A small multi-label image tagger, trained from scratch: arch resnet, activation gelu.
Rows from block 9, named by matrix and row number. Rows with one number belong to one channel. Each number is 128 + 32 x the weight over the matrix's rms, rounded and kept within 0 to 255. All counts start at 0. Numbers have three digits each.
# convs0: first 3x3 conv (model.blocks.9.convs.0.weight, 96x96x3x3), inputs 12-17, a 3x3 kernel for each
# convs1: second 3x3 conv (model.blocks.9.convs.1.weight, 96x96x3x3, transposed), outputs 12-17, a 3x3 kernel for each
convs0.24:149138090134192123150141112180143195101178164147069081135161079069115181107180155095117144107116113139141087171068144107133108116134104101154127168058089107078113
convs1.24:033166142133149145117061136119102143106072143157072131121133137086117120124124115121124131115157126075112120125147124109068154093212178092115148135132088126071125
convs0.25:148131064095113142143139116215084120110117082109132132126127123082141164136146095097085096237069129113145117132134157121108149176115180153073076098132129086124156
convs1.25:070113100138127138126101079196109108115125188088112179090114121179135123084088143079113142143168133108118112135112182122101152099124144145126154096118099105119101
convs0.26:093111149114079170164154049107138079125153142172094094124104139142116096106126125114115128126096162134151134156103119102116081067133069136125155102050155129068149
convs1.26:153100125126074147101084148157058147075104086162106089180090110135148206099142089122175172106201187107178142140165165132119140133107139152103101213166107215178111
convs0.27:120144100127171077163146209027103148123114168165101093171124146117146083201116078155107151061118079175104118179074125155039152075187112179125158170143108089148085
convs1.27:161193125121134118104165154132111168115113066147144155109138076189130098127127120150132086116090045067135164111184091107114121101175139064124108141183117109181158
convs0.28:125145087098052096190134123093144120103144100141184156141190078054115108149141127112147129153172103187180174093111153138149195160181165134132147123114084162126118
convs1.28:148176161115174147133137087080140118083195171143011129112135137126099155123113158168155085143112158165144120058094150121214126118101102088184156085115166157086106
convs0.29:146183094148119179127182179150155028140142100144118213122099079056101132160096162145131146159170092076143125156117103201116121180156149072164161147059151127033147
convs1.29:119086166148115186156065135082092164160116128125163161176079122134076147081120116051138119154070131120136120186124170119129121172120126134129110123137090063149148
convs0.30:100092137079180122184116188162150164107110136172137123191161114175090135107100146146078141158130134156153065055132150093130142097118118083190095107098122062110101
convs1.30:132140139159152143099159106177134064139112109124174092136088172118129115178136098107151153109138110150132149120134105125175101170100078109153159108173086144099131
convs0.31:156129116124124108132148134121195118157088159181116123132119120117147125109123156145126114089156137182122156189144099104139142114124101115056091104135110141136135
convs1.31:109139055108133124185114147095133192107172113121139112121141135116122124170115116143134052114096146119070063150141169108143159117138137108128157136067142121124111
convs0.32:146083155097192152119094092154148122117121119152071072142153123137095133127127138077106100071159154198091148094152161130196165213170121112036149161144075116128170
convs1.32:081118101154109182089136139114165121166125065126107143119105124147111165066108079118079128146146134051132118124090100215154114197148102137073088160088070075136129
convs0.33:166087133131142079203130118094127097130112101121122202102080142160127079130151151085125143150060078092174142130120102135128163127123185136098161145120135098131129
convs1.33:171091107116098124188148168136153152131176156074081120124135111132174061063134109118124126125144125126089170138089138147160142097092137155074145099081098112146101
convs0.34:146109103171095079178097176142121128112178183188163153155111123131089064125148180136121136092138060095181123067127136161196132206146149180178169063134157159058171
convs1.34:136104176128120117142140121114122147128109158122107162166194133135108130075109111091134165165106234124170110177096125072099139131170138143099153151110156160175105
convs0.35:149094112181171047107096140121137127090186158089127139130207162157077105177091102146107118086222174095116090136172127130095127101118117130103142113112117171163162
convs1.35:123097058218126164116157214119117187154124141129097116122165106104071094172149134122153103103089139128126116147121135097150124206135176168137155141152081183133108
convs0.36:168135105146038145129080151156093076089138196093149125078112116126126122067117151160095140171136122091137166154151219095205118124131125090172086154129140157089146
convs1.36:152140061092116108090098146125109088108136110154182121151092149109155081116106134118093128124146137049167207178096145107133113128236070174227170086158097111132141
convs0.37:116093123141107082118130096141101136120083180096114153185143126101128088147129183153162145081159121134098126127160156056127109055137179181123141075112137097072150
convs1.37:069084088121117118114136107118159109184235099172145113116100078165089100107158115125117111181114129102172069143163117099158148122217144115168113082098085096125114
convs0.38:149146139169185125137098131148084139111179174150116169135174106131155133114097092160075094101071114145112091107121144094136121139060119073114127164059132127160102
convs1.38:117152134121141093199138128105141143175115138138147108171188075151099092083054168102147091134108120137101072135153117077103103054098090162159148102107072106116157
convs0.39:124130140105101078130098080137144105099129113131133117177144138155148154091117058121133091114072108155107133112156145147126184113090121123142164082084127101116131
convs1.39:118143158126054164184153161085072089152127140144157129121161129149183144133191147085176162138147164119089136123117103166157097154064102148071078114093150130171165
convs0.40:071135142153117129129109142126089133128165060169149117130157102150144219123097101063163124049152101105118031139122157128068163125110178117154091120110108106100079
convs1.40:120173145095122058116073130101155148127118143137118145162090120088138084118090111145072103079136156114155151092136104089112077129063091160104125151133151112165083
convs0.41:135166158120125148116144155142161083114128129120153100140106136167154104133174207181098124108156085177055148181159169104166170100116135072109174175213165081067104
convs1.41:106130096091138122070123112111131107104115146110107115085143122157105195076173126102102152137124120124222110107137180130184077184179077176100121171201151155166081
convs0.42:127085157130127130155168064071111158121123139130143102110075140136058114074145199080115160153127151172132161128103157123114131197160099114144118163124203137089132
convs1.42:101145160138073135091116105113068120057157166127166096067058120111111076115141094118159116133154139124129092104130106159152167102127114168105126091146066139114132
convs0.43:126127186099132128141140124121132132075070113169175148148121154126147136111138129164164136131105201132083109119166116136147140087154076138115149139077080110083161
convs1.43:160138109134163200106158156137157089124110093113217112140136109130127156116102082123092112044133181117122104148074126108125141112096107130120122124174068102067117
convs0.44:107149087140120167114197087136078095116125148107152168149139123131095127176152112121192112151087161089092149082141170154152137103093124105097086114123120135151140
convs1.44:155080093090110153117143108145153112126156160107142099081165110095144117107072093146151065141179108081096101161157111124127155148130070154086203095106119160152114
convs0.45:110147124128071157076109157154178107200165056127116185090080161173181093121140078145177141095051143112137088139185106116103150078129135113128156110099104144185132
convs1.45:156129114084105125100132108132184162142141178112106134091179139252189130131096073109085211130105162128088136100135143110091120109118100165152088111212167093115133
convs0.46:107116092117110138094098118134082155181162093129159137117091140120154081101054079091135158169075155141130118135124112148201083108111121104066140122099184172113065
convs1.46:132069067137150151124206130128154102128100129152108133070185147158083155080084111142106122139144153102162139083137086182148154083107077138187104148103116155119120
convs0.47:137112118140108139082091121108124097133139083094114180131145119147171100132142195117141178099129145105134086143135106098112246090192255110195157128115144129098131
convs1.47:111116078123170138153113104150180153084084115150155129116127124151080121143177116085146125115135151128146101091161096131178130167137169097119117134167113139172187
convs0.48:081110116108105131124209204129151152206127176194121137135164111065152089148077094170076161148177185161094120076145119070115153113169120177143099105127124149180152
convs1.48:113116221124099114129102106118166143138105131068061081099158129140103148147095055085127126142129135108162163154119150134130098083121120181098122124105150116158176
convs0.49:156118131144102103155126155093170133094064099154103098108197110182145132131163134157093129032151163073137126109109152095155156051096147159123117092141133090141113
convs1.49:089102148154138093168096121094159129100124156091101124136111139100134114090071212101125129112100124162141117098130115092155096116097120092102071110117143128106167
convs0.50:107154113107155096136145114087113117073115105112135143091147146082087152074100153111094162110131150144206110117076154168094132110093134131178078123141168071150195
convs1.50:121110075208098136139094171123169109097135125130109108097194118104087085172103113144112144099133130165152157124094169182169146145149143121101181182133138156076152
convs0.51:166180144131089110107163149142139119153086109141145155119128115122150163063201149096143077133089106129121114138119130159123139102098133114152080087174124070082130
convs1.51:111081128081139108124142094077156141120134090113140082108083118117101108090129119121124178111100114138166171088139119106157107127161117116124095109089101128202128
convs0.52:125158092139101156148180055058115127168148097082137131094094127128084187104144176120136154100145203057109086112157222167119207132084127092103154099112121155129110
convs1.52:110134129100132126131126155162164161102180126148124139145167084105136103124120086087105086133121079120131116125146149101088125172163179148111139182104132078101119
convs0.53:135162145131090087158148109107182067117108172134167136126103145157154098154103077171058123110119031134170131144094110074151133126083091106153136144069117127017115
convs1.53:130156174156147144152168132148140162162153141146103163091132172077127103122127122157155126113071121135160085126134119122163125080153118069132114122110108150116095
convs0.54:134115093147150074147102131192044121161088156138109179169116137116129172123067084072072108110063090137084125104106126105098224183101167140097125097127140100155172
convs1.54:124127112096117073130052082132043145146107149093192147133086149121106183144184124143133101046098104133088061093158146121105147104101146117100143113120126053152166
convs0.55:178110081143137097107132084149152183119125138095155129111177147110138188149101138124154129161089120124142142144097131116102099101077159137060098127113092150064067
convs1.55:127139120133118067156129156117068143100101150138148187076101111139126174132150132107149084135144124144112141081152119143152122082131132155144123086139113108139137
convs0.56:193137118158158153148116135114106114100184147126129181116118109128178117193122184128131137156149095087049061107093137139147099113135134172089072105160068099106099
convs1.56:184108113126137175116121152149123053099147139146104170102183163169127128146117085114180131121152116117072109127139091160104100120081158140160153057153129221183109
convs0.57:134122096100144124151140180136172113119085055191115054074119154056114167122065096169132114128198141128125193097133167148175117109169138115134205185188141153129170
convs1.57:063150124117164116152139066123084137078095175129143098022149124143175143119095119120158114160130065143176089140072107125092214055148166124133121061102114149167081
convs0.58:122066148139056161142103106092169124130072080130117097165175121125164115086112166066106163176145144174176141104110122155142101143142102123080119133150081079194131
convs1.58:116130187144139217088129139122140112087129100098109093135164082152124152067134124148107152121148113154141152102155164110176108110141162190110128086142109170081137
convs0.59:124162087133113109116078113138186072082106110161126138060117136104145073050115109148129118120167101121150104124028109031099115104085166157151158119185112132134095
convs1.59:133147159108160098112109160138102121142152168118104170128159126196155122047101155146123168132126133131199130135202078136119115121165133132132130176175125133148114
convs0.60:146140085149116091151138161096153089135084157094168122144175180109096204137134112089126045115088082072112131163078111166135158063114128155065144125096130166052134
convs1.60:177138095140138172093152166201101155156169107114126053160105133111161155116084090132099133095112132093099112137145136139186113117122160115133140072129137081103145
convs0.61:130145080101119146103121138123109148137148146129092089083124094145103122073131104079132127164136106183141095173138151129125115114111126160190176133129174114139088
convs1.61:126123093035152154102098139081198060108129135130110133129075061130110073139083116131120131116137116131097117142116133142123136120139135159121116108170149145091132
convs0.62:090154085128152097118099118124158178107149177158204141089146080060132088080077088181099122123123132064160116169142093096171107172153095090132133113255102155143105
convs1.62:071094076113118104048131129082145118151091072110146127108099129157092130151150118153136130158112144077168051144167178084100101193110067111115192241124108124142127
convs0.63:170128162102128128105125104115096070097187074135096090134096151120135080142091078146129132141213175098085051109124152118110100188129081096076127100176173149135124
convs1.63:096165137166161214131123116078144061075017158152135161173096092174118069097135152190152179147187152113130076137095101088118079126130146127162120131146206157155126
convs0.64:090175149090100125178103149090179136079079151168121168090147128150133101096136120157103140154131126067124102222084100143056102090141107153094178148058113092156124
convs1.64:085114114119088138104102074116102110113108151127096192150140052129130084136120139155095061135072155095134123131115085045088096117102113147139142093125094131172134
convs0.65:148130162166104166128130160157117159122134152117155173096112114088142112159107151112125077172159132110133108121116159095159174158100109152158152144136129137119186
convs1.65:155187130169209197146155122111203141129091142146172126105092113102093137109121083099099153108128132126129071136105111122129134077082107090170112081107141112116123
convs0.66:131112104136109138109102138163198157178118065094099108037112184163153166110083091155108099224144092124151111164141131195082125150176110116150146196128166114110125
convs1.66:146172150178109113150104126122115151127118148168120117172139115102137137085132147154096159183114115114109095152066099080132110112112184151159166147088139090079072
convs0.67:090112133170050107109116185102097090070094128070137104106143139065100130133114078128176138146172200119080165123117117139131162089200153175116148099085134135188122
convs1.67:111102082160150112110122156102145112165102131092135114084127141120127209140143169115080117134117185145129131146112099151218103154144182094112162128146161147097085
convs0.68:113158138175156120126115106146092124097129090096097125162111148152116143122082155104097128098052080103067076113144171106058136057078129151134112117183163123098123
convs1.68:113128097172138080210069126140120132067131125097170146082140127153133171111125080116084070102126107118097058129096137123150104121080064125152151062078148181154111
convs0.69:099131150086108085149117077147122117139112136111160162162165060148128129126200159113207095122116123146134070126118099135120154158102166159094152072151137115120171
convs1.69:117104128079145099179110132115092164165207095082070095129164074091114181145114151106159170157107146166099161162135155108182152137085128134161158152133129122162186
convs0.70:108118154147132098161141131110140152205150095119076175094100123117097108159119139086109129099125157141123089184163101165106086132091127114160204110166091115124140
convs1.70:191141171147127151078060093097167113145151116151147174089132080125090084126110142128118178110132142103074159061170137139172131132091162097142114151126178114137122
convs0.71:138137088183127104109129125137111188146126064170078186091092119131113189160107095155165156144131177101129172082110141117034188066097131172104116110079165141122063
convs1.71:157195120130090117141124167113104184093121117161139102190172146081158108158121110138132141151129174116150184066120153051148081123109125106103108084149128171098138
convs0.72:075088107117135138129086097130125101131175119213157100142113112144165125139146152112081132111153118135189105078131151122075184105120150122059123100069115130083119
convs1.72:124159139127141159176116105142115128179109194085172180126138165127175132107149192179124114114071154107117111148132133136165122141090072130109138073110125113139061
convs0.73:115082149130158102111133073156112172082161134174187118101091130203143103110113114113176167081150131145126106131095152124124138199178089112121135144181139084113197
convs1.73:070161059143111116115138097031192112139120117146163139127129157100019092169123122094124127104108157140094097168127189101126066139123070131204132174107184123120074
convs0.74:148107109143138127209178086145117085113134113153145108100193161090147125099182075213113093155098136167072113116123153105164110124148132103118088158062119096078158
convs1.74:140181009117122159108104152096144124136140111105094111152089144130174072194111151139137069095171081112131100140114101088126152121115167095149140100165123109145150
convs0.75:138164117112104139114098160120136115134166107121159132110123100138156104133133152118149133110093129105173116120166127132089180127165166128109130122118096160092103
convs1.75:109137109093185101088181118127156091203105106141106138138124167152124074077181144151108130101144128096118105102164155123108168130112118113147071210192078129107065
convs0.76:121160118129157183158076155089114087147176100200169201108103096110099123140160192096154131117110103043154153135120148100102083146117096049069090127120144107131131
convs1.76:163169102129115122146123144085134095160196126137149133181088163124145156158132140071102181116142145128125123097062104129099114108125163121148129117087090103062094
convs0.77:096131162142136122124064109139144147122136089119122125128133137150082168160158079114172153132127158132151085128133111171073143125089176138112119108097137121086185
convs1.77:193192127161132080100160138124125147114138091154075077111102133090115126151106157140097143112049104149122090135159099126109122141123198162145126155191104147124118